config.yaml
model: "image captioner"
dataset: "dead-leaves pictures: piles of overlapping shapes"
train_examples: 145000
image_size: 64
grayscale: true
crop_scale_min: 0.8
horizontal_flip: false
tokenizer: "word"
vocab_size: 39
encoder_arch: "inception"
encoder_norm: "batchnorm"
encoder_activation: "relu"
encoder_depths: [6, 6, 6]
encoder_kernel_size: 3
encoder_stem: "deep"
encoder_widths: [96, 144, 208]
fusion: "cross_attention"
label_smoothing: 0.1
decoder_width: 256
decoder_layers: 6
decoder_norm: "layernorm"
decoder_norm_position: "pre"
decoder_activation: "gelu"
decoder_mlp_ratio: 4
decoder_head_dim: 32
decoder_fused_qkv: true
decoder_bias: "all"
decoder_qk_norm: false
decoder_parallel_block: false
decoder_inner_norm: false
decoder_positions: "learned"
decoder_cross_attention_every: 2
decoder_tie_embeddings: true
init: "trunc_normal_002"
residual_init: "scaled_by_depth"
optimizer: "muon"
muon_scale: "original"
learning_rate: 0.029
momentum: 0.95
nesterov: true
orthogonalizer: "newton_schulz_5"
adamw_lr_other_params: 0.002
max_steps: 5300
batch_size: 128
epochs: 4.7
lr_schedule: "cosine"
final_lr_fraction: 0.05
warmup_steps: 1060
weight_decay: 0.02
adamw_weight_decay_other_params: 0
Rows from block 4 of the image encoder, named by matrix and row number. Rows with one number belong to one channel. Each number is 128 + 32 x the weight over its row's rms, rounded and kept within 0 to 255. All counts start at 0. After the name is the row's rms in percent of the matrix's.
# r30: branch 2 reduce pointwise conv (encoder.blocks.4.r3.0.weight, 24x96x1x1), inputs 0-95
# b30: branch 2 3x3 conv (encoder.blocks.4.b3.0.weight, 36x24x3x3, transposed), outputs 0-17, a 3x3 kernel for each
r30.0 097 [113 136 111 115 133 104 108  63 162 103 198 176  96 134 103 106 217 112 146 215 168  94  57 149 180 104 141  88 155 152 106  99 120  96 128 158 102 189 183 100 116 107 165 116 123 104 110 172 100  90  87  90 155 126 109 105 149 149 132 125 133 126 108 137  93 138 134 158  84 147  98 109  95 116 194 119 122 172 114 150  95 146 104 107 160 107 108 112 111 132 182 172 132 117 169 119]
b30.0 091 [143 161 123  96  89 161 118 151 172 113 150 138 115 161 203 138 130 134 177 117 112 117 109 141 122 129 122 124 118 117 136 148 129 131 109 108 174 128 190 171 134 105 177 168 151 117 121  66 160 168 111 124 131  98 107 101  94 135 115 138 118  97 109 210  90  96 124 140  97  91 136 108 150 127 146 188  96 104 123 120  84 128 122 195  86  62 108 123 113 117  95  65 136 176 143 128 171 189 171 138 146  79 139 151  87  78 102  89 115 105 162  76 113 128 104 100 154 143 183 171 123 156 113  79 103 103 115 147 186 113 145 188 114 113  83 147 158 109 115 102  88 134 119 152 141 110 109 110  84 107  93 140 135  76 113  18 124 182 134 139 121 135]
r30.1 099 [122  96 122 146 143 100  83 159 135 136  64 130  94 121 148 112 127 131  91 132 133 156 111 109 145  61  95  96  66 135 112  81 147 126 130 105 141 114 119 129 188  80 123 254 211  97  77 140  79  73 159 124 147 137 169 102 111 163 160 109 106 165 105 133 117 125 111 210  82 142 106 117  92 130 126 164 130 150 129 154  97 144 126 130  84 106 162 154 115 127 130  93 114 166 146 135]
b30.1 100 [100 126 125 120 101 135 108  88 102 167 166 179  95 113 100 160 107  94 148 174 199 128  94 138  94 155 171 111 125 137  99 119 212 114 148 128 162 103 107 130 113  73 148 160 197 103 108 133 127 123 135  98  98 140 105 171 135 187 166  96 105  89  54 110  75  99 125  83 109 147  96 107 130 163 212 119 175 209 113  88  47 122  98 130 136 134 169 111 119 191 115  94 105 147 147 124 104 145 164 145 109 159 144 175 105 136 155 139  93  90 121 163 103 130 122 161 164 129 129 113 119 101 130 121  83  98 151 137 128 142 110  91 109  99 100 140  88  99 166 154 146 156 129 134 126 116 109 124 163 124 138 128  97 135 151  92 113 136 158 104 171 135]
r30.2 094 [120 127  98  49  67 169 183 170 106 117  98  77 200  90 174  81 114 126  82  89  72  76 127  75 105 144 122 115 170 144 129  88 120 157 113  92 141 102 155 139 145 111  96 118 152  61 112 114 161  87 107 120 109 125  93 143 176 182 106  62  96 129 158 140 107 123 126 101 143 119 100 139 139 173 172 176 135 159 134 145 151 131 120 135 109 100 108 135 103 120 120  97  91  69 158 111]
b30.2 110 [104 161 141 211 138 146 193 100  63 140 136  91 154 156  75 175 114  94  74 107 132 102 113 110 127 144 135 171 157 125  87 117 144 128  85 111 158  96  69 114 151 111 121 130  91 154 207 194 147 181 169 109 143 112 154 107 120 191 103 149 197 172 221  97 148  96 113 115 126 111 142 101 142 149  76  68 147 117  66 122 157  56 117 156 112 195 138 104 161 150 157 168 153 114 183 153 110 135 148 111 103 130 105 142 204 183 172 205 129 134 114 166  91 116 160 137 145 136  88 117  86 128 149 123 101 105 124  86 136 146  84 109 115 145 128 133 129 126 135 157 153 112 137 133  71 101  82 147 138 117 207 144 112 128 149 126 105 114  88  97 104  84]
r30.3 097 [ 68 107 161 181 141 124 158 113 114  90 124 147 134  83  84 110  66  67 148 185  80  83 111  86 103 133 107 164 129 170 105 165 127 172 116 118 117  99 185 163 164 172 156  98 103 198 143 175 156 142 100 122 174 171 164 119 129 126 143 179 148 157 153 120 140 130 118 113 140 141 117 154 111 152 136 143 128  85 109 167 103 132 103 135  99 152  51  86  78 132 148 182  96 180 134 136]
b30.3 086 [233 201 179 106 108 106 102 150 129 105  69 123 191 160 142 167 155 155 129 110  41  84 101 122  74 113 141 152 146 198 137 176 181 118 105 121 100 123 147 109 131 167 104  97 150 115 142  95 145 165 198  88  91 150 193 165 123 123  86 112 133 177 146 114 115 155 103  40 122 117  49 152 101 178 180 150 128 137 144 119 153 168 128 112 159  72 154 175 123  99  81 113 166  87 107 124 104 122 109 137 116 155 162 106 149 117  97 103 173 107 124 175  87 116 180 145 112 107 137 124  85 125 134  79 104 118 130 139 132 116 136 146 132 158 166  89 114 174 179 122  88 167 112  90 129 169 122 147 113  88 147 144  91 139 155 120 101 185 156 138 163 164]
r30.4 097 [127 116 103 118 205 116  97 119  96 134 148 134  75 111 106 174 106 109 136  92 175 146 216 109 197 149 131  97  79 111 152 138 124 140 103 176 117 108 103 146 105 122 207 222  84 113 128 111 109 170  94 106 101 104 153  99 113 152 217 129 135 119 156 120 128 186 151 171 148 134 147 127  90 109 101 155 122 100 131 106 163 155 131 126 108 118 160 108 145 151  71 102 163 120 155 117]
b30.4 102 [112 109 147  69 140  92 157 144 127 184 167 123 145 121  99  95  63 125  93  90 166  94  97  73 140 141 133 110 204 138 174 126 103 120 117 153 186 140 134 115  97 108  64  75 141 130 131 159 119 108 175  76  83  99 101 107 187 106  72 184  71  95 122 119 118 166 124 120 184  97 142 214 142 109 154 109 152 153 137 138  93 158 138  74 112 122 152  60 116 122  70 102 146 105 129  72 118 151  86 144 142 188  98 145 117  97 184 116  92 143 156 103 161 123 151 153  86 118 112  90 155  99 127 163 174 132  81 116 112  99 161 169 110 109  94 118 102  42 125 133 122 102 139 197 171 150 102  99 129 125 111 181 131 152 117 122 170 125 131 147 109 157]
r30.5 097 [160 130 200 121  86 102 149 208 147 112 101 107 131 113 171  78 122 119 147 133  85  56 107 114 121 147 139 114  52  94 180  94 113 155  98  97 122 134  89 118 135  72 112 192 213  97 125 185  83  77 152 147 186 175 164 107 133 145 126  95 120 133 123 136 151 126  93 197 109 145 128 128  92 119  93 134 122 129 141 130 161  86 129 135 119 105 130 109  92 105 122  94 117 163 123 111]
b30.5 102 [159 148 189 136 105  79 107  80 112 131 129 166  78 107  88 181  99  73  89 167 226  82 100 135 109 178 142 106 139  94  98 119 200  98 138 115 164  86  95 197 136  86 134 238 153 120 155  88 145 144 159 145 151 161 147 110 138 171 135 110 115 142 122 117  98  70 131 128  92 149 174  94 166 143 191 114 162 149  82  92  83 107  81  87 117 100  83 108 107  98 111 136  94  95 177 136  86 141 151 128 104 111 126 125 118 125 104 158 153 139 105 147  93 100 143 122 130 135 134 150 135 143 180  99  85 129 110 148  85 153 160  54 122 114 126 155 101  93 120 138 113 134  79 110  81 145 114 118 181 115 126 114  96 101  85 110 105  66 169 118 188 178]
r30.6 100 [ 66 171  93 151 104 198  94 145 142 163 146 143 112 107  68 156  79 138 184 103  98  77  82 214  96  98 123 125  77 121 132 129 152  99 145 153 155 100 163 129 103 120 111 141 145 122 165 132  89 141  85 190 132 152  99  95  99  86 108 114 114 131 138  96 141 114 108 129 136 140 121 134  97  81 135 144 130 122  81 151  80  97 113 122 105 129  46 104 120  39 146  96  83 116 106 122]
b30.6 097 [159 140  97 132 109 118 144 125 181 126 111 146 168 122 127 209 151 103 154 124 116 121 111 150 129  99 145  97  81 172 138 131 160 135 136 121  92 120 168  81 171 125 101 140  84  99 114 113 139 101 113 109 100 110 145 148 143 111 145 131 109 140 135  75  87 132 120 114  91 101  66  88 138 170 176 197 115  48 161 134  98 107 131  67  69  99 162 114  95 115 143 147 143 116 127 171 125  91 171 106 141 162 100  49  84 108 106 110 171 130 154 187 142 106 147 151  87 164 159  99 123 100  81 123 137  83 195 124 124 191 102 127 199 145 115 107 132 112 138 132  96 161 197 128 127 163  82 107 113 100 151 145 179 143 176 124  79 175 142  86 133 114]
r30.7 100 [ 87 119 139  97 162 139  98  77 118 105 176 151  85 160  97 118 139  90 138 203 217 103  97 120 124 126 160 158 129 120 110 169 116 116 121 142 141 132 129  79 111 156 140  98 105 127  90 123 118 131 132 149  99 165  65 106 166  79  94 163 160 142 183 104 130 121 138 125 164 138 138 148 156 169 135 109  98 100 138 139 139 158 128 144 169 106 131 190 127  18  99 141  34 138 134 103]
b30.7 101 [128 139 125  99 103 116  88 166 159 115 138 126 139 169 137 126 155 137 198 147 123 200 194 121 131 112  91  93 104 108 144 147 137 126 118 108 150 182 192 139  95  99 136 129 160  88  68  90 159 124 105 102 149 123 126 141 115 101 114 100 160 140 155 149 122 152 133 109 149 119 171 179  93 132 198 107  64 136 120 116 117 138 155 169 143  94 182 159 135 181 139  84 149 152 125  83 144 100  69 162 160  99 145 157  77  83 103  73 109 164 167  91 123 213 112  67 185 187 165 108 118 136  72  99  96  88 115 144 189  94 117 153 134  94  92 121 130  68 168  94 137 144  90 108 164 163 145 163 142 108 121 111  94 129 167  95 135 125  89  36  54 136]
r30.8 094 [164 105 159 157 114  90  82 152 142  73 124 170  70 192  96 122 149  56 127  90 160 125  92  87  70 133 129 101  90 156 135 161 122 123 161 105  84 116  91  74  89 149  81 117 163 123 125 120 170  66 161  76 155 121 108 136 165  68 100 100 132  92  95 133 125  91 122 149 129 174  91 136  96 113 112 125 137  98 132 137  73  93 135  95 124 154  63 128 123 141  88  74 146 145 114  93]
b30.8 071 [148 155 139 123 130  61  93 143 164 100 139 142 102 130 149 118  64 137 132 157 159 136 123 103 100 157  88 140 127  64 116 143 130 145 125  93  95 115 158 151 100  76 199 135  78 117 110  96 145 152 152 131 158 176 140 149 135 122 119 123 112  90 115 198  92 139 197 143  76 162 118 116 110  83 137  96  45  86 125 145 119 119 145 163 112 128 113 109 100 106 165 132  97 148 160 156 100 162  95 120 131 147 122 172 157  97  90 132  92 140 138  66 140 137 144 124 107 108 107  92 154 100 113 109  79 111 142 124 126 129  97 123 124  83  93 139 157  68 156 171  88 172  94 119 108 184 244 160 187 192 119 113 100 108  82 102  95 135 114 132 126 101]
r30.9 098 [136 140 120  76 173 115 102 111 151 149 175 167 101 197 106 118 125  90 137 123 148 121 154 125 118 127  86 122 138 147  71 161 108 124 142 167  78  82 174 136  85 124 166 154 163 144 146 113 115 132 141 137 114 177 144 112  84 177  45 125 101 141 135 120 105 124 131  79 124 152  78  89 107 159 116 132 107  96 162 149 114  88 157 101  76 206  91  69 175 157 147 188 154 102  66 125]
b30.9 090 [123 100 124 133 116 147 131 150 138 129 157 155  94 160 157  84 145 185 110 152 156 128 131 100 101 128  88 168 153 149 116 134  88 132 100  89 133 148 136 106 102 140  74  82 151 137  93  72 123 109  91 123 169  99 119 156 147  79 117 134 122 108 118 180 121 124 202 149 122 112 120 155  74  61 150 143  74 112 182 109  64 172 183 124 121 130 164  98 138 184 141 115 135 153 137  91 161 133 106 137  95  95 151 126  88  70  94  57  99 109 143 123 104 106 148  97  95 167 117 124 151 129 146 167 165 146 113 123 175  99  88 129  94  97 125 179 160  83 161 144 127 110  83 134 100 190 239 122 127 176 129 123 133 123 114 121 142 114 103 147 110 116]
r30.10 100 [127 145 108 110  86 100 135 102 101 130 158 114  44 175 109  77 121  56 128 225 171 118 146 137  67  75 122 125 125 117 132 116 148 114 112 142 102 179 115 111 169 151  76 125 122 139 180  83 202 168 159  69 130  60 136 139 131 149 138 167 117 101 166 165 113 179 156 123 156 117 119 117 160 123 125 151 146 175 146 127 145  84 105 164 147 160 176 114 120 111 128 140 159 152 125 145]
b30.10 091 [176 184  86 122 124 127  79 125 138  74 123 124  86 150 138  74 168 199 114 123 100 141 126 135  98  78 116 175 123  74 168 164 121  96  76  95 143 163 191 148  66 120 163 115 133 102 136 132 136 113 138 130 152 123 160 166 177 123 150 126 130 125 133 132 138 159 158 143 139 161 121 110  77 145 159  84 119 173 158 108 124 146 121 131 115  94 148 142 151 137 154  95 115 127 117  90 167 194 118 156 146 114 227 151 110 195 159  78 113 156 148  86 153 141 133 125 190 119 132 145 127 223 175  92 136 154  62 167 150  95 167 210 126 133 123 130 106 107 152 106 109 130  95 116 164 172 136 106 117  94  73  77 131 128 131  95 139 168 107 120 125 154]
r30.11 103 [121 162 116  53 145 155  94  72 120  88 110 139  84  62 126 122 153 119 112 168 186  79 150 139  97 136 135  60  95 152 135 151 111 118 148  93 240 146 107  68  99 146 135 149 111 126  84  96 157 103 126 116  87 132  66 159 108 155 150 106 126 116 164 156  99 126 123 128 130 137 102 141 143 173 104 138 114 153 157 123 101 125  99 126  81 183  93  97 164  87 149 190 166 141 146 127]
b30.11 097 [168 149 140 130 113 108  98 123 167 116 133 114 113 129 152 102 135 155 177 169 152 187 145 119  98  34  60 167 117 117 154  98 126 155 146 153  72 105 170 116  94  85 154  94 117  86  82  82 158 128 102 139 151 141 125 143 167 161 145 145 126 125 110 162 143 139 142 131 126 156 126 126 113 145 186 107 126 143 119  77  72 109 178 158  72 158 170  92 157 161 116 127 129 138 128 103 155 155 113 128 121 120  69 108 103  73 115  75  96 125 121  83  75 113 104 139 154 181 167 150 223 174 142 192 172 106 110 114 157 116 120 155  89  69 119 158 173 109 105 145 186 104  99 111 214 133 129 156  97  90 127 112 104 162 118 115 151  96  97  97  70 130]
r30.12 103 [ 76 108 104 118 125 123  41 100 120 115 105  99  84 116 125 149 104 162 109 201 126 184 135 197 135 141 132 127 111 130 134  85 101 145 109 145 102 111  95  77  68 152  92 134  77 208 157 126 143 161 146 180  67 139 136 142  88 135 194 147 129 112 116  83 151 163 122  94 160 132 159 104 167 118 118 120  84 118 134  99 170 163 118 163  97  65 117 133 125 147 120  87 113 181 127 114]
b30.12 089 [112 110 126 113 154 101 117 119 121 131 136 119 100 119 149  88 132 152 125  90  90  93  97  67 148 134 129 129 158 107 153 148  54 136 204 178 164 136 147 134 109 179 119  52 137  91  99 197  85  93 208  97 108 167 133 151 150 136 113 121 150  91  56  83 120 134 129 146 120 124 127 124 152 163 122  97 169 180 113 178 115 119  87  93 156  75  83 193  96  94  99  92 210 129 127 115  97 134  85 143 174 135 113  82 139 147 127 113 131  91  57 126 175 104 120 146 161 117 142 117 133 141 110  86 153 109 152 166 165 126 167 225 119  81 176 119 132 145 121 176 125 116 127 118 161 122 125 148  80 128 100 138 157 155 113 197 173 126 124 116 112 146]
r30.13 101 [162 116 130 100  95 129 100 155 112 104 144  69 127 119  82 154 242 124 129 176 139  94  76 114 134  86 127 105  80 158 134 146 190 121 220 109 150 149  98 127 135 139 125 176 127 123 134  89 136 123 136  96  55 100 148 125 164  55 126  78 147  86  64 105 105 140  89  68 143 122 138 106 154  93 110 127 102 127  91 128 106 112 134 123  92 150 104 122 142 130 178 103 150 135 110 144]
b30.13 106 [141 124 114 145  99 107 123 129 173 129 156 124  87 150 175 127 123 164 147 139 124 127 147 153  91 130  90 152  88  58 159 122  84 137 116  77 124 105 164 141  74  80 180 157  82 115  97  80 133 142 121 193 174 128  62  93  87  92 138 117 102  69  63 171 156 151 131 187  81 124 151 102 158 137 142 137 138 112 127 153  94  97 144 162  99 108 142 128 126 129 105 107  89 192 140 122 162 170 135 149 217 171 130 180 156 131 102  81  85 124 166  83 114 133 139 112 149 146 152 162 136 120  86 103 106  91 118 184 171 120 151 157  68  88 115 161 166  98 134  87 100 164 144 163 157 124 114 124 126 157 103 103 116 118  81  94 124 170 170 212 141 172]
r30.14 102 [143 132 145 136  98 133 112  45 154 180 143 119  75 114 110 110 157 115 155 125 182  97 163  57 123 129 148 123 101 124 123 160 126 129 119 132 117 158 129 123  83 109  84 106 107  81 156 156 113 136 123 121 194 199 188 167  57 125 135 121 148 115 155 143 110 132 162 136 131 139 143 107 137 178 167 142 135  98 113 136 171 146 104 126 174  97 156 106 119  96 122  43 100  85  28 151]
b30.14 104 [101 128 161 135 119 120  97 171 188 116 158 151  85 104 116  97  98  75  95 168 178 100 168 124  80 167 100 105 138  83 109 193  94 114 102 125 109 135 122 127  98  68 107 127 124 104  68  77 158 163 108 144 190 149 107 129 146 113 162 123 204 176 128 132 101 107 115 143  52 173 177 153 124  61 121 128  95 123 135 158 118 110 107 146  68  81  95 121  90  99  96  87 105 140 167 107  88 152 125 161 180 165 177 164 108 115  97 105 122 130 122  59 120 150 159  91 112 121 125 182 142 133 128  98 142 141  98 147 149 139 129 153 115 122 117 154 147  86 160  75 112 159  53 102 151 201 178 165 144 207 114  68  79  94  90 109 116  95  93 146 141 116]
r30.15 102 [ 98 151  71  91 117 164 104 124 144 120 116 130 116  98  70 136 110 188 108  83 130 107 116 121 130 154 123 118 120 136 145 120 109 149 152 153  79 152 163 134  85 102 124  61 110  63 121  79  88  75 108  99 122 106 134 123 206 148 148  93 185  83 102 137  83  81 110 128 135 123 167  93 143 128 146 145 138 121 109 116 177 183 196  95 113  90 109 164  96  62  87  71 110 166 154 115]
b30.15 099 [ 70 117 213 115 226 199 117 121 126 184 132 125 148 142  90 114 125 114 100 127 148 101 124 106 144 160 129  95 126 156  80 128 165  82 122 132 106 106 106 112  95  69  95 149 103 116 108 155  90  88 144 116 128 128 125 107 134 162 145 145 129 133 167 119 107 125 110 156 135  99 176 150 152 127 120 123 164  70  91 153 112 135 214 173 127 149 100 105 107 127 128 143 124 156 206 134 150 158 135 120 132 167 141 150 153 168 192 194  82  80 122 112  82 150 169 126 141 202 166 157 111 122 169 170 145 152 122 134 166 133 118 124 149 138 134 157 104 100 126  96 119 149 116 148 111  94  68 134 152 146 166 167 121 213 185  77 156 131 110  98 107  82]
r30.16 096 [171 129 201 123 109  83 125 105 181  76 152 106  88 186 113 157 177 137 146  84  88  98 128 136 146 141 112  84 111 108 153 123  96 117  60 183 106 136 118  90 113 134  83  71 139 110 128 181 111 121 135 155 209 177 156 171 135 100  91 107 124 121 109  77 126  98 144 137 119 116  95  98  89 110  90 118 152  97 127 151 113 108 104 110 125  71 100 111 117  64 157 159 133 171  78 100]
b30.16 109 [181 140 166 128  84  90 128 100 104 128 105 167 129 106 108 161 141  99  95 142 175  94 149 168 102 193 147 115 129 118 104 152  72 102 134 131 156 109 111 178 123  83 172 199 143 152 147  68 168 157 160 114 145 156 118  84 125 110 115 127 157 147  90 195 148  91 154 150 109 161 133 166 132  81 117 134  68  81 102 137 144 119 115 141 134  99  78 149 108  71  63 102  70 107 203 105  71 142 120  87 140 136 143 172 123 125  55  92 149 108 130 104  91 154 175  97  83 100 118 129 129  98 171  86 101 187 106 118 128 159 122 130 121 130 111 113 109  77 130  84  60 125  71 121  82 165 150  99 124 143 116  89 104 102  72 115 102  88 134 142 152 151]
r30.17 109 [ 97 155  97 106 143 113 124 151  95 118  96  97 126 158 105 112 111 124  95  94 137 255 127 141 103 163 107 133  71 127 101 111 114 123 121 113 129 124  99 114  96 145 118 172 157 175  80 107  84 152 235  65 128 154 143 112  86  97  71 170  96 138 134 147 122 100 172 125 131 131  86 114 119 173 115 139 145 113 106  93 153 101 117 106  85  82  72 115 125  97 126 103  98 181 152 135]
b30.17 133 [112  98 107 134 119 186  53 150 207  84 109 131 103 143 150 106 143 186 140 141 126 112 114 118 181 169 162 105 119  91 160 168 144 192 226 140 161 128  83 117 122 130  99  45 100 160 152 147 108 149 148 104  95 102 173 162 112 153 153 107 118 118  66  95 120 135 117 118 132  53  99 108 130 100 118 111 156 207 115 147 101 102 123  93 160 129  95 130 112 186  89 132 193 127  97 135 100 120 139 169 160 142  99  92 103  94 119 102 114 133 183 143  82 145 128  48 110  90  98  93 108  82  83 133  95  95  84  93 103 110 158 161 106 146 186 170 180 149 182 176 168 112 107 126 117 103 128 121  93 121 154 157 133 138 134 152 104 110 125 111 111 105]
r30.18 106 [125 136  76 123 144 151 112 170 114 179 185 128 108 178 110 171 111 177  98 158 125  73 144 128 194  89 139 111 143 140 126 110 134 119 116 136  94 132 204 139 105 164 117  89 149 166 140 123  88 151  86 104 151 139 120  94 199  94 237 159 170 143 109 114 137 168 123 137 113 132 143 168 100  89 166 123 122 117 126 151 167 155  68 108 134 113 175 142  98  72 118  90 139 176 115 155]
b30.18 124 [ 52 102 155  93 181 146 177 188 123 152 127 162 170 178 106 123 101 110 109  47 115  53  77 119 116 132 127  49 212 194  88 119 142  94  75 117 182 137 166 150 103  81  70 116 130 163 146 167 159 127 174 100 109 121 111  90 133  94  84 158  98  96 140 123  76 124 114 103 162  89 140 171 146 115 120 169 102 138 156 159 110 191 151 100 159 121 135 111  82 110 131  89 103 130 130 116 169 207 158 156 148 138  99 102 128 107 126 140  90 141  97 119 146 148 120 119 118 128 171 111 140 110 102 130 132 175 139 181 184  85 107 166 134  89  93  88  78 126 110 112 203  99  99 171 124 158 123  84 131 161 130 148 136 128  93 125 212 137 107  99  98 122]
r30.19 092 [141 116 127 112  88  92 120 121 119 152 218 143  53 166 112  79 160 107 100 187 144 112  94 111 136 148 162 115 222  87 106 159  88 133 164 161 166 111 187 128 158 145  84 100 106 183  78 176 132 138 104 143 145 158  83  89  98 102 118 166 134 116 127 109 116 131  90 107 134 151 143 137 118 120 109  91 137 139 173 159  96 138 144 112 106 141 126 124 166 124  79 160  67 191  97 135]
b30.19 103 [110 137 108 105  96  76 109 130 130 126 159 136  94 181 126  92 142 182 131 104 119 121 153 126  91 122 145 164 115 138 125 170 162 105  99 117 145 132 126 127 135 100  82 137 215 149 119 107 153 118 120 134 168  87 138 150  66  81  89 121 161 101 139 165 103  93 194 106 101 140 137 182 106 151 186 137  74 164 159 128 116 157 121 121 149  94 130 182 155 152 113  98 150 111 133 132 125 147 136 149 111 112 151 116 118 111  96 117  50 123 181  97 139 138 133  79  75 156  94 131 135 184 125  98 163 129  96 146 158  96 114 147 160 152 128 140 128 130 144 104 141  83  93 107 124 223 179  91 135 161 118 107  90 109 103 122 101 142 124  67 113 112]
r30.20 102 [ 93 160  57  89  86 137  70 111 151  97 115  93  79  91  64 117  79 102 120 202  99 117 109  92 134  77 100  56 113  91  82 129 142 127 149  74 165  98 164 117 148 190 112 148  66 160 120 119 183 104 114 136 119 129 140 100 116 159 121 115 149 142 113 134 116 125 131 138  86 147 103 119 107 178 158 145 152 134 122 176 133 187  72 102 115 113  76 134 111 115  97 124  75 118 135 140]
b30.20 079 [140 145 145 111  80 154  82 134 153  69  78 191 113 105 136 121 124 124 142 103  98 145 127 114 102  65  88  90 133 162  98 134 140 121  90  89  89 137 161 170 142 139 145  95 102 124 110 132 133 142 173 115 111 142 160 153 112 178 178 130 151 140 126 106 116  97 160 148 115 108 118 125 146 128 126 129 127  97 107 144 137 137 173 147 132 172 188 121 180 108 116 115 171 129 164 136 126 137 103 113 146 190 177 160 123 172 161 152 136  88 101 143 179 190 121 188 255  47 139  79  44 161 137  80 152 145 120 145 173 137  95 124 180  96 112 169 110  82 145  90  74 166 120  95 153 138  93 137 135  67 123 142  97 144 183 116 113 153 156 113  84 165]
r30.21 102 [172 107 104 114 130  79  90 115 139 149 163 115 114 116 103 167 104  64  89 208 176 101 105 107 224 140 155 158  80 140 190 110 165  91 160 109 176 112 130 158 113 122 167 110 135 141 121 111  91  93  99 123  95 136 191 122 154  62 169 190  97 150  88 148 140 135 131 149  81 107  89 137 124 139 112 136 102 116 184 126 140 120 128 138 100 117 123 130 162 125 127  51 112 152  94 118]
b30.21 084 [ 85 114 125 108 157  90 141 168 103 153 164 155 147 144 101 135 135 152 110 104 107 135 128 115 139 120 134 134 175 110  97 161 126 141 108 106  95 130 117 108  99  87  77 148 153 141  81  89 166 137 105 140 148  99 147 143 177 108 114 128 138  94 109 124 121 104 113  97 113 134 140 116  88 156 170 133 132 144 162 114  95 160 122 109 131  73  82 127 129 131 151 115 147 184 108 131 149 206 168 189 105 100 146 139  54 113 112  71  97 150 142 127 128 147 134  87 123 107 121 144 168 172 109 143 175 107 157 209 140 137 139 149 131 105  85 123 144 111 133  83 185  95  86 163 140 204 129  76 146 151  75  82 101  91 137  70 110 109 117 111 140 140]
r30.22 107 [123 112  90 130 145 166 172  98 117 135 193 122 143 238 144 218 111 169 124  91 148  98 184 172 144 128 138 118 117 136 131 108 114 128 149 214 117 196 116 103  94 119 119 158 161 106 167 124 141 134 200 179 110 126 125  98 175 103 160 152 170 153 107 176 149 160 163 139 109 133 189 105 116 134 103 137 141 139 176 139 162 109  94 118 116 148  98 138 113 100 132 125 105 154 112  97]
b30.22 115 [117 112 130 119 105 125 137 150 144 137 151  94 153 152 155 115 112 144 117 103 158  99 127 111 119 149 143  72 116 102 120 115  86 114 131 143 158 133 117 126 107 116  99 117 135 157 142 168  50 101 178  74 106 115  87 132 184  92  96 176  93 131 189  97  99 170 162 129 136 105 127 162 149 103 128 131 125 138 154 132 112 150 157  56 140 160 137  79 124 136  85 119 171  79 104 100 146 146 126 133 171 171 139  91 107 118 142 119 135 152 167 130 159 171 114  87 104  72  89  83  97 104 154 117 123 140 125  92 138 106 130 141 144 120  68  90  70  54 145 170 149  70 134 177 115 180 132 100 132 105 117 128 117 108  42  73 176 150  88 149 132 106]
r30.23 099 [ 50 154 149 114  98 134  59 118 140 108 122 123 147 106  65  98 111 139 124 162 170 154 161  86 135 139 149  78 105 141  87 124  81 131 118 143 117 189 136 119 128 152 122 106 108  99  70 139  96  92 113 170  86 148  51  94 117 161 105  62 128 129  90 112 117 132 114  93 120  88  91 100 176 110 100 117 122  93 150  76  94 102 118 111 119 168  51 149 161 107  86 134 192 132 160 151]
b30.23 096 [141 143 126  90  93 127 126 126 122 125 151 156  95 138 190  79 131 178 169 138  91 186 146  80 115 116  86 122  89 125 116 120 133 141 137 135  87 109 124 138 135 158 135  98 110  90  89  85 135 130  95 128 134 115 135 148  74 134  92 117  91 105 131 160 143 200 157 162 182 115 125 179  99  82  86 122  95  67 179 126 120 126 112 157  83  97 127  83 139 166  88  59 100 115  75  86 155 137 104  74 115 142  91 137 152  93 156 156  86 116 144  89  99  82 141 141 158 171 123 112 164 103 144 186 197 204 121 112 106 112  94 104 107 113 130 194 176 150 165 133 151 153 130 100 150 166 163 119 113 100 109 146 148 139 182 175 135 150 157 112  52 108]